config.yaml
arch: "xception"
train_examples: 195000
image_size: 48
crop_scale_min: 0.8
horizontal_flip: true
targets: ["mirror"]
norm: "batchnorm"
activation: "gelu"
depths: [2, 2, 6, 2]
optimizer: "soap"
lr: 0.0028
merge_dims: false
lr_schedule: "cosine"
final_lr_fraction: 0.01
adamw_weight_decay_other_params: 0.05
Rows from block 8 of a small image classifier, named by matrix and row number. Rows with one number belong to one channel. Each number is 500 + 25 x the weight over its row's rms, rounded and kept within 0 to 999. All counts start at 0. Numbers have three digits each.
After each channel's rows are labels from the 100 images, of 14976, where the channel reaches its highest value: "lies over" is the class under the peak; "top examples" is what is common among them. Only what is clearly more common there than usual is listed. The data: rosettes with rotational symmetry. In brackets: how many of the 100.
# convs1: first pointwise conv (model.blocks.8.convs.1.weight, 384x384x1x1), inputs 231-307
# convs3: second pointwise conv (model.blocks.8.convs.3.weight, 384x384x1x1, transposed), outputs 231-307

convs1.103:562480507506516517534455469529537499496503479465464500510469526489532483489463483460489484496529557469471523495480483511503520519483521447462490493502542531516452500488493474530516469483490505499512477506529492468506518519512494499
convs3.103:543536495508469529453514490465503469473459501515529544484518507478480448511520460519528449448486491454529474500488486486536515486560510512501500481513488521478508464529556515510539503483517501517511485475490494474515519480501519526
lies over: backdrop (89)
top examples: pinwheel (100); three-fold (34)

convs1.163:515502518525455463531509554552499513495484494554502459484523496529539514482464479499515539489459483525500472485560460521499476489534514496497474492456462525527509468489517512456541489509486494462500519505518496534487528472492503502
convs3.163:504471550509489466470454513482510504502474518522456508476512525547494510476490516490507461556528562489540484519472495537500498490471492513468517493483506530538477529525529523555547550458525491512537489487499480538508494458484528483
lies over: rosette (100)
top examples: pinwheel (100)

convs1.99:493508524506491490497507507500440500462517498468510473490555520500509483511473564547498484518518542482457545468474507527500488493483532455505480505497528467478506444516515501466460551506507518546533505467498471451499510529501502530
convs3.99:494538491485481491474471497519483497469537502551517557517504458542533506523493503515498540497483534550482533456503519490483488517528561528504499527494497502532521503504494504502492503533485487508504551493493504472499482500439481474
lies over: rosette (97)
top examples: mirrored (76); three-fold (55)

convs1.209:477512524468482481497466489468487448490518454531490469525497504463509521509467475521514471493484472548470477514549517494494460487499536480515405524482492518552430520513534488520476454513443511503483510486509484486513489501532528516
convs3.209:531524481506516482518524476509517506532545508479523482497568478460567516495466463480475497513518504523477489461517494478481493477474511447510479551506486488467512501491501477439464522502532499537498533446546513500528509498545489508
lies over: backdrop (98)
top examples: pinwheel (99); off centre (74)

convs1.340:508533473526485539480497489478517468491502524521474490498496474481519479525503492509527478481486532534517509495503524469518452455528482484535475525498507489514486493496527523495492586481479511513518522494472497489480519511553528506
convs3.340:513491493456472525499464470517495528476522519485461470487464476506532488519512514523491493506496456464494489468503473470494483514500484471462497499489529507479501492511521513481470488466502458471464513521560520549492501497520473533
lies over: rosette (100)
top examples: pinwheel (100)

convs1.238:466497481505502474539537552530474491468526477525479481464509510554474516457482464491496517523479474511498504445483470497533444464503520514460463520488474516481481501466498484502511543505498497500489402536532505527534487491508507504
convs3.238:537535495504526530513477525499498479518508499508512489512464518528472494533418526523528483455514466499479539497535495557500497491490506521496459460503502581476488492488490540493488503509511512535452437472507501489516542488511509537
lies over: rosette (96)
top examples: pinwheel (97); four-fold (39)

convs1.96:530505519523451482506494513474485506525536507462492496458502515498533498539514525489508509483457498536477488473549490540518504530489507479481475495481527504540485502462513507491524524521450529459459475500474459509502479488507479515
convs3.96:475475518510497471470450501512490456477488504506501546468513492572450463502458497474487504499512500446485491481510459512506462438527520501487538517523503513538474489508505504552508525495498481466512503483539523516496541407532497508
lies over: rosette (100)
top examples: pinwheel (100)

convs1.213:479499486489553520519474530459530500469494531512490506485496483482520506513497503535517488532477484552478478518474473490540504483508501526517460508494478528546475518489442472531486467505499479512432483477463528483466478496503506527
convs3.213:510471497531478469531496507505512538500536535486540521483551505498483466482480525529487489472485506489413507545495514509487506491513527490506476531496492506496506455517479480469505486477536492538480480475498509533442523496494537456
lies over: rosette (100)
top examples: pinwheel (100)

convs1.269:509484519526511521487483509494459516448503483493499483504477515541491512506442453526475477518458497504505553508534517527506484492508467488524499494501496486480507458513570549503569527529432495485475495499485457506509503508464512508
convs3.269:465505494508464472533455485486520491468482542514486511440529521578464510472493496486461474521531516474551501516479506512502494536481533485514563491462489507550492512483493550543491517511512524497510479464507539569494499482507500519
lies over: rosette (100)
top examples: pinwheel (100)

convs1.379:522493491587497480518504472506527479481481512475479497521519511523502488498497439522484505486481509514533479469492492490504508469584484500493518528471490528529507504474457485460546548513469512519538512481500493516516536466562516518
convs3.379:476494448495508542482528493492485543497520477455496490494523485525485498484523496472506543460504492522479500539490468504485530470490454472516503483534495506496550539482500488512542521487545480539498491493539444511515473480518461488
lies over: rosette (96)
top examples: pinwheel (97); off centre (69)

convs1.331:482519511531503471491477517491530489467542483540550473566498516481510497459440509509470499498477499509508483544502518479502442503461495490516464505537511488474487490516480479485478507523556499503507506508490508489501498489498522487
convs3.331:469486546469529509542489525527516469498505459486506478479548475574537514451484509496502486515515510524528469491475506501540481514494493472517489505454485531538517561494503508503524523500502539485495529522471510468565494515492475474
lies over: rosette (82)
top examples: pinwheel (96)

convs1.78:471481478446463490503478507465456516510517523478506527492456456532482537466478516469508457509486516511482497485497515555481511463453482543475504472493510490488504525506488546507514546506477502558515514444459511500513496489480448505
convs3.78:517506530457494494479505527501517472500491541499486521520469513557471523500454526501495517500511506473554503525493484518517536561521520493516482485513487474508507506478513480524520487495537506534480487522504470522524482482484537476
lies over: rosette (99)
top examples: pinwheel (100); four-fold (43); three-fold (35)

convs1.373:506487503521503489455442532518557482510474474467494475531543520490450543511487521500533558479517552475477454516504504517517492478488451475476518486482537530469473494491493570490519473520492502480497496522497521535499495487495458495
convs3.373:546526506519481524541454481506505527456522510529496515520485508488552502496484552465449491485522494520492491493479515530492472548489498558493521467434527510471507493528496501522478507481517446505520521478539489485471457466458496521
lies over: backdrop (97)
top examples: pinwheel (100); off centre (75)

convs1.218:523528503495497466503502493505439492545461469483482525464438507490470548507505501498487531499474493516523535491482507528482485490504494543525509466483491472501468463506482500529461503510543503530498513448512503492548489501492529567
convs3.218:493493427527515482501464528517497455498490474471530513468551516544471512474461517446517496487519507489576490512526510460484530454485502504500496507531488524495505498527501498521535503560516529501487486530495454507532510469529470515
lies over: rosette (87)
top examples: pinwheel (100)

convs1.145:506499474506517507526495465484520459529528523527546526487501513502488517515519511491500523505494487497522516495511493519468507422533469506486457474487490538468497519460495481523509491536488493446506474493503504517510487528518514537
convs3.145:462509465481505501524489509530504480482506492485496578491478480495522516457476462480504507493508462512504486514477489515440483501474438497499491554503523494526521476476480484502473518498524481537483461460461467508489496508522483514
lies over: rosette (94)
top examples: pinwheel (97); three-fold (41); four-fold (31)

convs1.316:459460508460529480530463512515484502474507511515528500504498487456499494506487482488506480504459500501483481541525472485493499550505494471538462509525512508526496509471493501518473469487482508492436520482510522521510480520501500502
convs3.316:474488487473519535482546479528511506489453495518521521474480484469472505475502498492489517475477462481466453519539527516487511515505490499509529498480508479485509488483504526485463478499517493498503500490556531505492525519498494512
lies over: rosette (100)
top examples: pinwheel (100)

convs1.89:514517508533488499510515494551530498533490490471548513492477498509460514502453447467461515490493511484492490484491524510457493486512491540504512486504460479516506537478522478481452499507486501529488473509463488503485516515513484499
convs3.89:483521528541527542489485514524534492507515484511518494503528486482448547503508491487534535488523513504485525500452525462532520489551470489512512485494520490536537506530505487497492538516458505454474527520508505475537474495470451507
lies over: rosette (99)
top examples: pinwheel (100)

convs1.242:495529441515534502524522472477511479466492505503506445523560514535502540520536520537492505456505484501484519480518490491515511503489523538499483525505533516529483526521488507521534460505527470507496580483512515538525483523515479477
convs3.242:509512499515494514485527442515526463531480504545525481484499497512488493524483491486540527470507478489486517481518525505547530504497512500460489518489511529534502533525531523524502508491476480458505553484517549470505519514457522519
lies over: backdrop (87)
top examples: pinwheel (96); four-fold (29)

convs1.168:499499538515464504493505519502473509529500480481465443473529497528515513496500496540478440551466466531475527443489469493486552435564532555465520495469528499502525491503514484524461455512481501469530453459479472508506484502513470480
convs3.168:486501497539474487486496493470510494518472467439547540478475485506497479474538466507527524514517485514476488504501476493525483460461528529487533544511504555489470552493536492496505493472510491496515494526457531509484511477489470509
lies over: rosette (74)
top examples: pinwheel (100); three-fold (48); four-fold (33)

convs1.312:535492532462496517513464508483541491463562475532512494519494513501507508446520539491496501475519477524509444523511482496568516475488506465490459493541505535526505488536455543533488463490499495494487530462486501498550524503532531507
convs3.312:496517516479527479511461496475459528459518530495490485451511512478510511489487510498518451523533494501535464521514487517518538467477498520480530488524523503517504515541493494502523503469523507484545527549502482500510483472524515520
lies over: rosette (100)
top examples: pinwheel (100); ten-fold (37)

convs1.375:538503510505507529484478479531501483511518483488510464522515494522503456524535545449514499494531506537507489491528508496520525499515474446512488485485531520477515500492517500458457519471488526494502502497458485529516480478513490486
convs3.375:506545443488492578529493541494485518497494456555496532483494517482517527494450535490491480502525519465539509496486503492512492514499508500505530517478494500482507512492503509507514508510530495538529494506512501502510479489507479468
lies over: backdrop (88)
top examples: pinwheel (100); four-fold (43)

convs1.115:512465525481531500542469525520450493481544497479481510535505493512524480481480490523466534463498484499456499540524524475492517508508496471472488505525519525532536476496485483478548493481524514491497477519502472527498488453503494453
convs3.115:502501506492497479547520515515515535547498549553510459530503470504534488473509492499494471547509490554511478484475487517504464510469484473474489508481501548509459525514513485507498486488523475482490575512470531516479496472480492549
lies over: rosette (100)
top examples: pinwheel (100)

convs1.270:499516496516519491527482531529472518454497516502499512554509511471499501491474524466485488511488514517471482478483508493550483523546462490516445473481473495512505536492511489503494520494493508506494475494480535494493514523480502486
convs3.270:486478522495532467482529491511473495511489551566501485474533504527522535458460462515510504480530477523520506504523533517486481528522489542492520481515512528538510518513463504502484472496504493535480511496541486511511521513556497521
lies over: rosette (99)
top examples: pinwheel (97)

convs1.114:515487506474451552486508510466431508512497491489466462520483519466473475497478470486471500525541545493485475497496477504500462465517539520480497549499455482537489563485514512505533513506567508511543498429486481512488488501524478507
convs3.114:526495500479476475513482475464478491500466472527485479553476453504540508479500540523492521505489476506482432477483501512473488503522467535508484478497511476519485492514495523514468505484492473525493484514511548517443470535474480467
lies over: rosette (78)
top examples: pinwheel (99); vivid (34)

convs1.369:538491480495463512484494506496466505512510515460537529446519520509509482531540497548527520500480522478506561459482473501451493523478482488514508487536504466510500457503515513561468474511501515543443523492479516476512495464490497541
convs3.369:484514482528512476483545487515503494491489438442510535489536498478463464469506485553467470444505492488526498517499467514543501489513532500501521488505487507467484499466500506480482479524501485515470488513495496491469503502464493500
lies over: rosette (83)
top examples: pinwheel (100)

convs1.10:481544510534520524479463477502510439507493485467500487510474439508504540535547470509511514497516523497471469438547483500494490454491521484496568495512484511498511478478510499445547463505513475477503435481495490532527542515529500536
convs3.10:491525558513528496506517506468555482504501524500505481498515491533474563524523518486511524502522492483430555512508530485519491528477531500495519521508525525499513538501520474533516559508492495487461500510509469443513506493527485550
lies over: backdrop (85)
top examples: pinwheel (100); off centre (78)

convs1.12:519485491482532506485482480466467519508507504525482468445530522533500483494526504498480541488489482475534494504516475485487503484472524563446490525490506485506476524490506467503547494495511490516518523527524513518491458547526483504
convs3.12:484507478495480569497580514498532468500453488517490526468540509543499508511472495488497484452526531492545496448503499470469466512474507484486487511529497496491504498524516519532515489499508488503498474524502511522507523497487521509
lies over: rosette (87)
top examples: pinwheel (100); four-fold (33)

convs1.332:481463491506478497517506513527487504476541498513519524487535450488588535506507493519493504510506498506487541498484513500508503506484495493474456466489530476524495499534535481504522477515522498501507528515475495492496458506500489501
convs3.332:480522532542514497520455511507446474539502520559523499467472496499468516501519556546533519494488534453469502498518475494548464426487460504498512461500477490493498476462478498513523469519505496559457474490484504472522559514537502513
lies over: rosette (99)
top examples: mirrored (100); three-fold (57); four-fold (39)

convs1.288:518493520489440556487452507513522530540503452509499493491434494532483575533447494462485481534426462468521485503499493461496509559538502482516519529531532473513498510491526479466469455511525497485489511526515495502476539503492479512
convs3.288:486480507495460456460485524491568465493519521524469528462468522563430521523513495490485508472499501501477489539519519454509486522522487525512447465507512480523515500510518513529515493499495504479439474476528483487527550499530458475
lies over: rosette (100)
top examples: pinwheel (99)

convs1.34:525488487481496517533509518495467493518454483510484541553492461495548452538474488488461492532562515472478460504481472530483523494506488488502508458530494462488483476472475498533524482521464512513468419512485498471542534475484505487
convs3.34:498498506478484506529502505500439538495511488505496532513446465488521509497499507530477478508496469496479473474513488519495451490502470493532554468470537493464501508510469519485491482487479473485486520507520551518469496555490534514
lies over: backdrop (91)
top examples: pinwheel (100)

convs1.154:477535521478517470538502510499517455462539514491526464516528471490500498491548516474465503469500501530504483501512482476536474511504517498449498512478487519550519493527526511465550510520512500516513505497493497517455516529505496518
convs3.154:515530470541542509498559507502471508484502499503510518536491531462448476536519494490499506494455484468495484535485480465507494482501515505492539490458508482463524489497500512508508506522540503478498442556506513542482513498546482543
lies over: rosette (96)
top examples: pinwheel (100); four-fold (36); three-fold (31)

convs1.192:458508502526493539495517536517539519550526547495561497494526529450484514488483518465494468531547496506492479489473489535529518514509460500530523512485511514526500529503493438472500487473560496519464447502488475506480487475482486488
convs3.192:457520517502512490491528469487514512510449487533541503516502518522456529518487475494527535534541518516503522496501502454495498486509562449548473501519495516540460514473490477493509544514455538481465527510449506515515475474507502518
lies over: rosette (100)
top examples: pinwheel (100)

convs1.359:484521539474488494487508472463486527507498482515538513478520499502539508482464525537488496523475454448525464477492455486498510492518490521505543487479530506486532543503479483575522492501525484522509487484488531527457486488493507481
convs3.359:462500476552493498468490502465534541540472501485502512446519507553442545511495491504494475476526528508517491509503518494499419519522483497498510476490494492483497531499510497509505499496473507488496527510514480479506474502496466474
lies over: rosette (100)
top examples: pinwheel (100)